From a checkpoint of a small sound classifier.
Training: 8700 steps, batches of 256, held-out accuracy 95%.
Data: trained on simulated sounds of rotating machines with and without faults, 39062 training examples.
Rows from block 7 of a small sound classifier, named by matrix and row number. Each number is 200 + 40 x the weight over its row's rms, rounded and kept within 0 to 999. All counts start at 0.
Before each channel's rows are labels from the 100 clips, of 14848, where the channel reaches its highest value: "loudest band" is the band of the loudest frequency at the time of the peak. Only what is clearly more common there than usual is listed. The data: simulated sounds of rotating machines with and without faults.
# c30: last pointwise conv (model.blocks.7.c3.0.weight, 320x320x1), inputs 0-39

loudest band: 1000 to 2000 Hz
c30.315,199,162,55,152,181,221,219,217,191,161,136,214,122,179,261,217,206,193,255,174,217,142,222,229,165,163,158,192,179,160,144,217,163,215,131,125,106,170,149,152

loudest band: 2000 to 4000 Hz
c30.268,209,143,247,190,127,201,167,133,234,236,203,270,237,141,153,355,256,223,121,203,295,181,257,144,189,187,127,212,132,263,229,258,189,207,181,187,263,177,217,233

loudest band: 500 to 1000 Hz; 1000 to 2000 Hz
c30.240,240,135,227,242,125,301,227,186,144,182,212,250,188,182,135,182,173,228,155,129,250,189,249,263,221,243,168,190,101,187,190,220,200,71,179,173,249,132,203,213

loudest band: 1000 to 2000 Hz
c30.178,106,181,186,205,252,188,243,259,147,244,181,125,247,173,240,227,187,255,239,192,119,222,166,270,182,183,156,180,242,180,209,208,141,314,210,185,252,141,124,152

loudest band: 2000 to 4000 Hz
c30.291,267,241,175,207,219,164,213,170,201,215,177,241,195,147,213,167,202,225,214,268,159,202,179,301,155,230,155,241,229,202,239,208,231,190,177,237,183,266,146,182

loudest band: 2000 to 4000 Hz
c30.288,238,155,226,199,234,186,292,210,195,153,192,202,352,261,192,203,227,164,237,192,176,214,124,255,171,177,165,233,224,282,170,161,220,139,183,157,270,238,238,201

loudest band: 250 to 500 Hz
c30.295,278,154,195,234,177,193,256,198,186,234,194,243,303,198,201,182,151,206,227,192,197,234,137,249,137,192,117,189,250,259,261,184,246,204,160,176,244,152,214,163

loudest band: 1000 to 2000 Hz
c30.135,235,210,131,162,139,261,270,220,219,172,188,139,147,183,284,197,189,160,200,159,209,196,150,124,217,278,199,269,237,194,203,203,210,186,178,180,180,236,199,120

loudest band: 1000 to 2000 Hz; 500 to 1000 Hz
c30.276,258,145,104,155,142,256,186,171,189,133,263,197,217,176,171,102,222,171,195,289,272,310,204,177,244,208,222,198,172,249,208,99,293,159,189,208,176,130,268,113

loudest band: 2000 to 4000 Hz
c30.53,181,288,211,217,182,179,204,192,203,232,174,139,243,253,174,167,219,223,189,204,196,232,186,284,165,153,125,184,261,188,180,179,189,210,180,188,255,213,183,185

loudest band: 2000 to 4000 Hz
c30.256,203,72,144,190,124,273,160,147,217,198,169,245,209,162,145,336,251,250,145,267,233,282,231,258,182,197,251,193,136,160,161,260,165,249,111,197,190,196,285,164

loudest band: 500 to 1000 Hz; 1000 to 2000 Hz
c30.186,154,191,186,165,195,221,117,214,165,198,392,191,172,152,190,173,124,177,166,203,207,238,264,208,308,178,161,146,244,133,200,215,158,169,217,228,177,186,182,168

loudest band: 2000 to 4000 Hz
c30.74,200,311,304,138,160,153,242,172,235,225,239,191,219,283,136,204,138,191,123,190,143,217,173,247,219,91,199,179,274,184,189,167,210,198,149,166,345,224,186,211

loudest band: 4000 to 8000 Hz
c30.297,223,245,197,175,141,172,200,175,161,209,172,209,144,220,262,226,186,233,206,266,247,129,265,185,144,172,178,241,153,187,154,227,219,153,150,127,129,286,200,92

loudest band: 500 to 1000 Hz; 1000 to 2000 Hz
c30.266,203,184,128,187,292,150,192,249,217,145,237,167,163,209,236,182,155,213,194,160,239,207,201,218,267,174,243,219,186,149,197,168,190,237,219,172,169,200,184,156

loudest band: 2000 to 4000 Hz
c30.312,213,177,184,191,215,275,267,148,219,161,199,206,242,276,221,242,227,140,200,228,214,199,219,188,171,280,159,274,188,261,214,237,201,158,169,114,256,203,246,98

loudest band: 2000 to 4000 Hz
c30.282,179,136,202,177,198,214,257,120,234,203,184,193,298,282,172,309,271,204,204,227,248,299,220,205,172,115,197,167,183,229,190,265,221,220,119,239,298,216,311,175

loudest band: 2000 to 4000 Hz
c30.35,222,178,197,219,158,177,178,184,222,259,144,130,228,66,183,198,196,300,120,242,235,207,258,157,172,162,218,134,122,204,201,156,224,191,194,226,143,203,240,232

loudest band: 2000 to 4000 Hz
c30.309,207,188,120,203,152,223,145,226,301,281,196,170,111,142,222,211,231,299,171,223,218,273,242,188,216,210,244,235,235,231,180,193,226,199,187,218,141,207,250,154

loudest band: 4000 to 8000 Hz; 2000 to 4000 Hz
c30.195,201,144,110,174,208,186,210,180,237,275,94,276,254,151,149,295,198,258,132,168,161,205,162,85,160,61,144,129,128,220,115,253,203,153,146,129,187,190,174,165

loudest band: 1000 to 2000 Hz
c30.60,228,199,217,150,232,206,198,272,210,210,193,205,190,219,224,186,277,139,293,225,130,188,120,160,197,261,279,197,254,199,207,169,187,245,199,263,187,200,225,240

loudest band: 500 to 1000 Hz
c30.4,159,194,228,188,222,217,190,221,166,109,213,214,236,191,225,208,208,117,197,205,215,201,165,172,221,172,247,181,212,195,241,188,224,178,227,226,156,183,144,167

loudest band: 250 to 500 Hz
c30.235,297,144,204,223,223,183,181,225,178,150,189,235,217,162,196,208,184,184,205,160,279,201,136,164,176,186,148,156,161,189,210,238,227,176,147,211,192,270,230,186

loudest band: 2000 to 4000 Hz
c30.21,183,135,198,186,213,189,257,148,228,160,158,192,316,244,183,277,289,179,181,216,229,295,194,226,132,133,217,201,154,217,143,271,223,201,108,220,286,248,339,191

loudest band: 500 to 1000 Hz; 250 to 500 Hz
c30.311,266,196,200,273,142,201,202,183,181,247,172,252,235,144,206,180,175,259,150,273,194,253,161,209,132,174,155,216,219,241,290,158,257,194,185,162,217,111,183,151

loudest band: 250 to 500 Hz
c30.267,300,99,157,241,238,154,180,196,218,224,209,264,279,241,207,244,221,226,203,181,213,236,150,239,143,167,121,193,208,225,216,260,205,167,144,175,234,236,242,120

loudest band: 4000 to 8000 Hz
c30.212,194,144,171,277,186,203,126,150,212,230,61,246,183,134,134,258,240,235,136,236,237,221,199,242,99,153,234,144,113,163,155,223,170,221,134,195,116,215,212,131

loudest band: 2000 to 4000 Hz
c30.96,253,185,208,176,187,171,265,217,166,223,197,140,196,283,216,141,80,220,130,109,144,185,258,159,222,65,203,164,299,154,140,244,222,166,196,210,301,145,223,195

loudest band: 1000 to 2000 Hz
c30.66,189,150,182,208,164,126,126,234,182,206,155,158,263,194,223,255,86,171,154,299,94,204,86,166,167,157,184,206,224,196,210,230,231,284,210,151,183,179,130,149

loudest band: 1000 to 2000 Hz
c30.137,260,241,223,150,123,207,147,259,164,218,224,147,177,197,220,178,194,172,194,206,156,210,133,167,207,220,292,197,236,202,211,118,234,250,112,186,185,158,211,248

loudest band: 500 to 1000 Hz
c30.146,186,221,152,169,250,177,114,186,212,161,203,227,202,269,195,220,160,144,167,114,201,132,208,154,219,240,196,210,169,194,210,182,175,179,262,168,159,142,167,236

loudest band: 1000 to 2000 Hz
c30.103,203,181,140,127,215,279,258,208,165,166,184,181,194,212,252,216,242,188,256,211,195,164,220,162,168,272,187,257,189,213,220,194,133,260,181,191,138,188,217,140

loudest band: 2000 to 4000 Hz
c30.228,115,160,206,203,210,191,212,219,214,202,204,181,239,207,222,236,256,210,186,254,244,229,213,175,204,216,217,239,191,205,183,177,234,192,226,207,237,199,199,216

loudest band: 250 to 500 Hz; 500 to 1000 Hz
c30.174,282,206,162,306,138,244,213,143,265,302,148,261,198,144,188,180,195,280,182,231,189,262,212,254,154,183,165,164,145,244,275,149,293,186,118,174,200,115,261,172

loudest band: 2000 to 4000 Hz
c30.165,236,173,176,168,205,173,231,208,195,204,238,258,269,198,180,238,245,217,217,323,273,279,164,140,178,178,235,159,219,205,194,236,216,197,126,221,243,212,208,137

loudest band: 2000 to 4000 Hz
c30.171,208,264,263,179,194,166,277,227,248,210,182,190,236,284,180,131,214,181,198,202,179,254,171,213,230,111,200,187,283,197,232,113,164,227,154,212,332,211,209,190

loudest band: 2000 to 4000 Hz
c30.281,183,144,221,252,197,186,277,130,196,307,189,260,310,232,161,184,178,222,181,197,118,215,159,207,116,111,146,131,157,200,240,186,202,199,123,185,316,175,155,195

loudest band: 500 to 1000 Hz; 1000 to 2000 Hz
c30.63,183,192,129,175,263,242,258,235,199,147,262,156,220,181,270,167,213,179,241,89,181,217,196,224,246,214,176,178,164,197,197,177,112,229,178,167,104,247,218,196

loudest band: 2000 to 4000 Hz
c30.129,236,165,76,176,155,249,131,251,172,172,154,173,209,167,173,227,191,170,96,167,236,191,232,210,194,114,143,120,230,196,107,208,169,210,225,265,149,216,193,181

loudest band: 2000 to 4000 Hz
c30.280,179,218,195,180,125,150,288,212,223,241,189,199,246,234,164,218,200,227,126,234,192,222,152,191,160,94,205,157,196,208,112,142,186,266,218,216,284,189,201,200

loudest band: 1000 to 2000 Hz
c30.158,248,201,176,247,185,196,229,96,197,225,143,256,224,196,114,247,192,219,117,192,170,193,191,248,162,185,212,170,187,203,197,235,181,207,59,149,261,175,205,124